config.yaml
encoder_fused_qkv: false
encoder_bias: "all"
encoder_qk_norm: false
encoder_patch_size: [2, 2]
decoder_activation: "silu"
decoder_widths: [64, 128, 256, 256]
learning_rate: 0.0017
batch_size: 128
decay_fraction: 0.3
warmup_steps: 600
weight_decay: 0.2
Rows from block 2 of the decoder, named by matrix and row number. Each number is 500 + 25 x the weight over its row's rms, rounded and kept within 0 to 999. All counts start at 0. Numbers have three digits each. After the name is the row's rms in percent of the matrix's.
# conv: 3x3 conv (decoder.decb.0.0.conv.weight, 256x256x3x3), inputs 96-111, a 3x3 kernel for each
conv.73 097:486506522491493504496489479465509478519520484529500462469465485474478502485508517536496506521494492517518506498487511519512487486468475488509493522485482548483477487479480485501497473484494520526466534517468520501506487497503487459485493456479520548510499525502496493491528501510535536503478569532499529519454500511497542508501503534486491503467502478501542492489497475514541475510527506498511466519528466472535484504518473545545517
conv.74 096:483515534501505488528508457457475553494524491486513503516484454523479422500490445541552496516560516493518510496473503509519491481544526496516533516500528521502503476500505484521526500512535514496539519492524530517478500489483506477466498481457482503543492494552509478511469471477488491474483516501457556500463554496477495489494507513479458504503493510413492493433490501508481468523521511503523515484511529502508495511455496541493465
conv.75 097:499522478467502480509512512479510499476511485480550477494474479497495509500511514474537514491508494495493483464483480459510470441460450506516505491488464498483471486478480488498493477481480514514513475456477524464483530533530523516522529526532495477511515488477521486478483532476471476517469510533554501514536460507528494536458490494475521467466482483515501520511507470486466524511493500508468501500505527524499537499527516509493493
conv.76 092:485515511464498556462467518491497524504457501499532507545550478543558474534550497512508498475495498471493520503559511501512546529505550510503513497510558460497527498497516497475497499488513485509498502511502472505508494509489483541511466524496480474499489460498491467482506509504488527482506536476483522459511508475506486490540472524488470504493478497472483524520479517527473456522531536548507502528497502515512474505539488473472536
conv.77 107:482503477489493487509546474516529515500535493522495449487475494496477498519515516488480475510520497506529502446486521546516478464463506516539508495496495527506486511497519496499514493491511476516511481476503530559505488501483498505493496496490512532506500508506470468503463485499479507511484560530493491497527534506442462494515512496483497510510476493526547475438481498478511481494527485510517477490495484497538500494486504495520517
conv.78 095:508460511505493498483520505539486523515541523460471454517539521521530506519511490502534547501500510505504498500508471497511457488486473511466485513489510505508522520534516507494493503489509507472541505472534494515534475469503515535531521543517506475484500482503502509519460500551448567538433513493440525503537523491498478515512487477501523525491492494508506573500500505512509485469474482524525508513490493490523510539513500504543522
conv.79 106:506463474487507450474490515489538538481540471521515482535530501494502495482489509488496528522496501515490502524511459476482504523519501513486508518512513487492505496504501500496501514506492532531501498574470465508486496494499511509505509506507487476511474502525486495477519510446487516486475544532501495519498459500527517472490491544538492499503479482530483528511505471512545474460474451468504448483520486529495512526525522509506506
conv.80 106:476474531473472457488469465509486515524484463505506491505506501495509510490504509517501478499515478477488492503547463502477530520539480491482481491514501486487480476494511492488494506497489501496498488569485448448472518503476503510492484491496499507519482508511508485478511508474508510499458488496450565496518474470478509516527465508493490520513530491467466544481508487477530499493527469507525435474503479518482513512554523523499476
conv.81 113:473491510507482518517505498500510516531419564533500543511515504515493487499483489504504489523466476508484478497516480432547506485509508511500509505495504501505510495501511499507515499497502511512513523469546471442531505508499504512499500510494492481500504526514499525524520562495515505472507488490528528501471513504507506521497495488509473487524516515508509521552491525550463503490478471490506519522536507533506519502527505495506479
conv.82 096:503505473482509479480500492533479529488487478507485448463461483457464507512519534497459454541531477525507467458492485498527511511520530549541494529521481486486468475491509486491498511513497514504496525510485482481456529506485515504493489484501527523523505508510494467482555496491512515536486520531493485544489516527481482475523484498475479532481506516511484464492477463478511464460482527523532489542551485532492522530511525494501511
conv.83 099:520488481539478477528522528509465486490474491513513516519503490469470500465468497479491507492467510526494520480527527505507455567470460505514523522514534529523540499508502504507486491492487495474491477458512483480530491488504482496521501505515488524523518537493523533494520474479524495474512460463463508509525537518471460531537496502499496519553560519484486522506445529496440528466511515490532511509489504492522484501503498534510501
conv.84 099:484499512477471538495467486512512501486540524500554510485493527513492489524497483477474509470508547467528567478457482488509439514544490529518516501485519503501525498491475518511491508507520484530474514482530504478524512516520503512522507509499527520489514485501500502507443494530456543524481506497452463467496521467495468485517506534489502496524529497507499504472503528447505544515532467493510454481505498500526494511475467506483498
conv.85 098:502519483480505452471472491470531547471487538532483492525502530509499526473472501520484495530477488503475479535528498468501525544512505464481477481495484503487482518503494523511491507517491448496484446545481473491500481504497474495499493494508479532499480544498504528496497496505496522513498516507537507510549475486546488466512478509496482516498507494474499495534516512507523523509509475542523466559513475522487508491521515479503498
conv.86 087:509501481478498446466533487524470447508454509454486494478480474491487493498498514523542515518530499511507461542509448495443501446471453510517506501502485488482466482472474480478481479481476480501521453497476474492498526537536527531532527526530499467495490475499509498510505512504485521524485474503453459496478463501511493503563500497539492513517484479511505533521506497495496480492479507499499509506514498508513539498528531533513556
conv.87 097:500503529505536513519525494462474534524493478540537494548502497531465475492442458510481488501495493505499495494524512535521462529530466482486488526551523535539509503507505475481481496498482495502492480536509508553515510501496537514508516496504449469497463529549515554549501532526533454473486436508500491503488491537500556515482447492550475500496477527522480469533504524531470526461483489485516506481525494496485508460490520480525510
conv.88 105:504463495498499455485487503500478482489592460446481491479484506473506508514516504505518490502535485495502491525527487546490444526472513535497491525527501465503503472497518509495502553512496522487497481522487469551494530534515502530522457509517530509505528506538492502515479528484462511502520468506525496539515503513513494468459489481500510477484476504513495510430544471442502441510536501519535489512470466482479513518489523480546530
conv.89 094:486519494457505499508501519481472511487509496450491520525478482521529525519522521486509496480506493506510493513510481459540487463528482498496503530505454497528476484492515485503542499493524456510499492485470514509477528505449530487407518510464514500525533478500498496511532485469528503506515470496529449494506491522534464463518496529517495490485493504503472518438502503469521502496508517461467513491469492514428523511452524494522506
conv.90 102:492477479462519519433471516583503503525530523472458490473467490467491511485506503514482500513508518480484505502519495506528497488513498545507471548512472498498486472487506496488507542500494489486522523499509518477471537501485525504486483505506537533529515505495497495487498494465496519513536511478501500475514490472535452468501476489478493504460490503488490468475514491533488511460492474465480469476464484481463509540517517506527491
conv.91 100:501495455467493462506554504567470480537503450483522499480528459486537483477510486464540489459534518486512512505449505531443525542483523513556531478511525492517534517479505521489514494476504517482501505479460481534501486533505477535502507538510550485527544481515536492519486513504511514498497507504534529491529491517515491506513507488498522474520506487509533476494499491483482484554477507544453504519491510518507455497494432516501480
conv.92 084:485518512443536506450531499525525497530472509461501547511482492504495500484483476499501464490484464492471466489480482499480486496546486481483487490472462518478469506521500505538511494502491487506484485492475545502488492438454489398420506480490496504541505492510509507521520493448536501444535504468501471506509490471491498474515506495525514497496505502509494506461539453439478451539508511517515524474498511523460505520493474521476477
conv.93 102:518537530524518544486477497514491492501454502558542472507489497484479490486484489521537501523547507519540511489529483514539539552546543474467454491488485490489489499495502489489495509512516515500530488497553427427487504515500523544522508519501501507514498493518501494507493481491459486539458465503511512510492510508481514543495516479506486465522471476515509547486436503488521554524546526520548547494534543536517484517512475498464473
conv.94 106:461493504482541520484497496499493524553437502533529486483505467508534469537532487482516505507521502492492505513509526502481574482478518504493502509493512513508535501503513501483502503494501460477514494486544494453524495508493497518495501509500558500522536467514501483523451492510488540503485545467524511515502470491509490490502494489527524456507512480535534508492535450473561469526497552506455531473489527501470469511510474503491524
conv.95 092:514533492515473488526483489481522498463475508493507497446481522465499519495516517472500525503493540506483529498518508497512467504513481537521485519478497506465492492500500512514480534517493522479504516490557557493553489483495455453515455470509519541506481511502486509507467474521473486505457473494475520475526561494531504523494517482485474470481484469527508487523457525509460549507497463514508494518514515489545480476520495512495506
conv.96 100:505498488505523511504464484479479510475491522494488518472470443459459432498502476445459448465492494489515540473479511507517550488495540493515511505546532502531515494463468482459473492485491477467469478479490471490505472504489492517499489503495584548583552528565483483505464495440468460456550448438521506478501478481486489495510490489523497457567504466528481483489478507480465496524508510498480480459458497504467504503495511506512519
conv.97 098:495508490517540470503501466496446490506480493522503497553518473498486462477466470490527494493541486522516486490501470450475502507531549494494516556562529505522503463469490464472502514512501507515504512545522478505485506499474518508478476470472499448510508468529481471495497512465462501494467464483453485474471513492506532486515480502517463458505479500485458497491508503502531483497508514484515519486538533540477499519510520488511520
conv.98 100:505500513500470478508522514472440504502490506516517480502483486468454446464462455439460471460484490501541526447512535535528517564512491504498487486493501501523539500507521499506515492488500464493519479500527487488486475479463488486470505505486516526549518513537502487508428476459443503485467500489499523490526530488486479494508481492481466501489508526512533523449479495434463511466491508459474490490497506502522501530515468523520484
conv.99 100:493516487488497486500502516470513530458493525473507538506491482509493495493477480481502494517500483512480476542572583464532560432450495490511493492506495520522512498476484487478482489480491430452468435436450469468488495511500503510507501509504523522538498519521502537528473466464541523494513508481492485490514490467556510462515513510518515486512497458456479530457445471536526510515534514499508491537534507513514507470460490465476498
conv.100 109:497551536503460529492431504484481455467545494521473508509503523519501523510495512517509496509474491484505508481497501477535488504441475519511496479479462471516510494494489514499507507477492507509507500482482496570494514509525488500501492521506509514489485502483504524507500474487528532521512467519495461496496556504504470496529539518492473495492461518502489523497444499497522546486540511490547505514506473498507520511465507507547506
conv.101 101:471488484439423498469478556491526462498526494445511530518523527481505524498506512468497486502481484480488518496473509480487464464523480480495516505483511522497510494479465487504486478484489503529521483467525521474509515521539523498519521497501516496503549531513507522514489508527490470507520495497523504521488535513494483494491533487503494474512538538477464493489519556448433527505473444513491462479488488524510511499464499509490494
conv.102 086:506499474448468470453501500495491485514534483497509518474487503479498511489506520491478493489487474462471447472463462445471473464463477520503494510495488493489476478481484485493496482485485527546546485468490467494460528529535524522525524522524527491488514491508512501507462497570489526514468527556508534564480512514529542518492486470528518503523497512506512518535548539518508463470481507490475467477482481504513508512500544471501521
conv.103 082:500471507536492524500509522476483495519427514521471495481506490498521506505536528470486479485505502466473462532514456520485476469480523497491489514500506511491484488482475478481496489495509517502507545503525540509527520530534529542530521527517521502499516505523529501520491465519551478481486497477492515497488537519516533518484497478519498485516502499545531513514444491555489489497464490506456483514474464475489495500520509518506532
conv.104 098:481486501463474496489457484514476490519489461525565495477482495476476476484479468499493524522531548508514542517518504477471504495537537499501491505505503495493493495483474508508483519507487500528541472479529496438449499505509485500515479500512520509501522502490519510497485493525442450543458479507480479460500514524521549537507491492529502460469492471519483503491493515448444486522507475516545538531562575468504515476495508484450457
conv.105 088:515489514523496493505522526516483508483496506482489499582615569536559537505520514472540571472517536476529522510519485461465460452498498498467473546521508521524502512517510475472475502488507516458480532508516514532509488478488527521521506515501486445471505482524513495530539484502521529515488531533491542557507538523510538495483493500501502520501488526511444527490471488480511492469463489481490483485495473488516523536508515527512497
conv.106 102:508506511487485484477503507522511504502518508510478486476465466452429428476451470480470479515489499533547530461429480521493485502517482487510512512518519515520516494483479476474467492487495547565547510557536468499508493500500513511516499495490526531523518523491510507485502533498454538528463480494487523528473519500437477494496459502516442498539498510471504501471527530488515541486515512491535505494528485481489478481475479499513535
conv.107 094:473503527494494498530530545522523505541488512497444499492501514518505506525533517532509511516499486490492491506494551515485511483507518500492500496488494497471491494513502516525502496496478439477481479481503543476517453456491443455491482501521536526512515525510510492474482502494469474458482521506506514519527531507510541518538514524513498510488480482562511499540544523479440464498499535500496503509491486473514489507511475546518473
conv.108 104:495509481456474514474486504473504477529488514510496471473485502486501516497529527501497485491470486470464466490487509512527517492479483517531513497485486513476486471483492496504489483488482513567511464508509482447503532525523507507527514516529470508527527509475554503495530529506504487542498517547525493520501469487478479526497476510515505496534516475452512499536540480513490533472502520469475509498494512487494535497541510510485487
conv.109 096:474495503450454484436461483490513488476515481480490499481506538493509517493496505481459464523496478511488463474462474477480449423472468498488495507477491524501481479487472478496487488491489527530537510438540480503544517512536523510526520511513524504485494482505510514516452466521550551478464511501472525530470505507493500490484487465497488457527480500457504489451487518526513459468509498504513498488507476525521509526455520488481502
conv.110 091:459468499480481495507502501469465519486477519501514505505510523468469497460456473455452456464473471493507502448456506472485500534509486517515522525502511521502513478453464483469457498484484489508482501520538501500533489504510494496511498498502528537554523533556496510538441488462432518499457507507511539516524545504500525518505486512484470507496491508503532528460520526436493540525543533484513494495527505468514522468482521504490511
conv.111 098:493512536534492520548501498479533485459478509460502568510514533543509512502462468532514533528470500487455476518481483530527485491535498444466491493472485577506493515530503475527500456492487488505500490487476492492480449443486481444487516484502490493474470537497498568535536473472564454444499431481521493513484496519482498546496496472534496502506463497472506507480503528517447476486469481457497514487554550453513533482509518517482469
conv.112 088:466484492487479510502518528513516499523480473509530488467455479468468497459464475500492486500466466489481483514521558538518557491491505483503499471481486515510534544522527521517503486477480467483496453481508532500508429463470443472494514528525539540520563551495522515484495498485471456486494507518556538490556543490480482496479484512494489493461484470511533531512546539448465511537557543544547505494480485484543521440491505510465466
conv.113 108:460463499488526521518518493491490521468483515487444460483505488476486483494502508517537534485506511490499505500502491533471489524492517490483483491497488507484482512528520516517506484511494494443487511522503498488498455438472458450483481456497526486502511494500512514495540484426520487424498483449504501506501473502490510516524515493498479460496484457550473497506461459464455464525467520527490527514527516499487485526512469471494505
conv.114 105:491478496497465500485491523512492515519497499481525526497500501509511502515528513482454497492478505478486507472484497491524511486501513503501496519497493534537514493501497483495506492484503482512506473445483514504537504502511514511504509517500523528511504493492503514525483512498494560501473470405478497484525533476512496514503485514480502530497540492507466459533522479569557475498515474531550501484463427456518525455474503514505501
conv.115 103:543503503519467465519490476471475463462549516511457475523552539495510505506506508501508499492495507510510516505499461481534568496456521501467470504527525466504516477473480487454474520499508497473525516494470502540519510514510518558535478509501517498499487488512486487495473488492501533493558528493486513504476455490531477537497493488503543526481467452422469533527475473580518441481522504481483495497444472529490509533518508448485511
conv.116 100:508517463505566474497536501488481502538475471541467489492498492467474469481485477477471428443482456469506488460491504507466528507494519469493475464525511480518514497482503503473488498489488504536528449548508466499505515530496526550519521530520543526558542521541532496504463546507436468482475445441551483460538503505502540494536490493521482465491469461558534484499521456440500498519518507540514510536536539519499490475522506469509517
conv.117 092:480515520527507477514493501497496472484498486485475522464468515506508534514495515523495484562504485493459485499489493531517472551517468502489487505478470498482483493502475519520486527522479505503509476491495456477499495475509458460507450466523521549522461505479487542490518468463554483510528466523462487518488480496512510494514506488524509480525505495478501491507518494487492513486473464489494469503528523476497509538516490549513464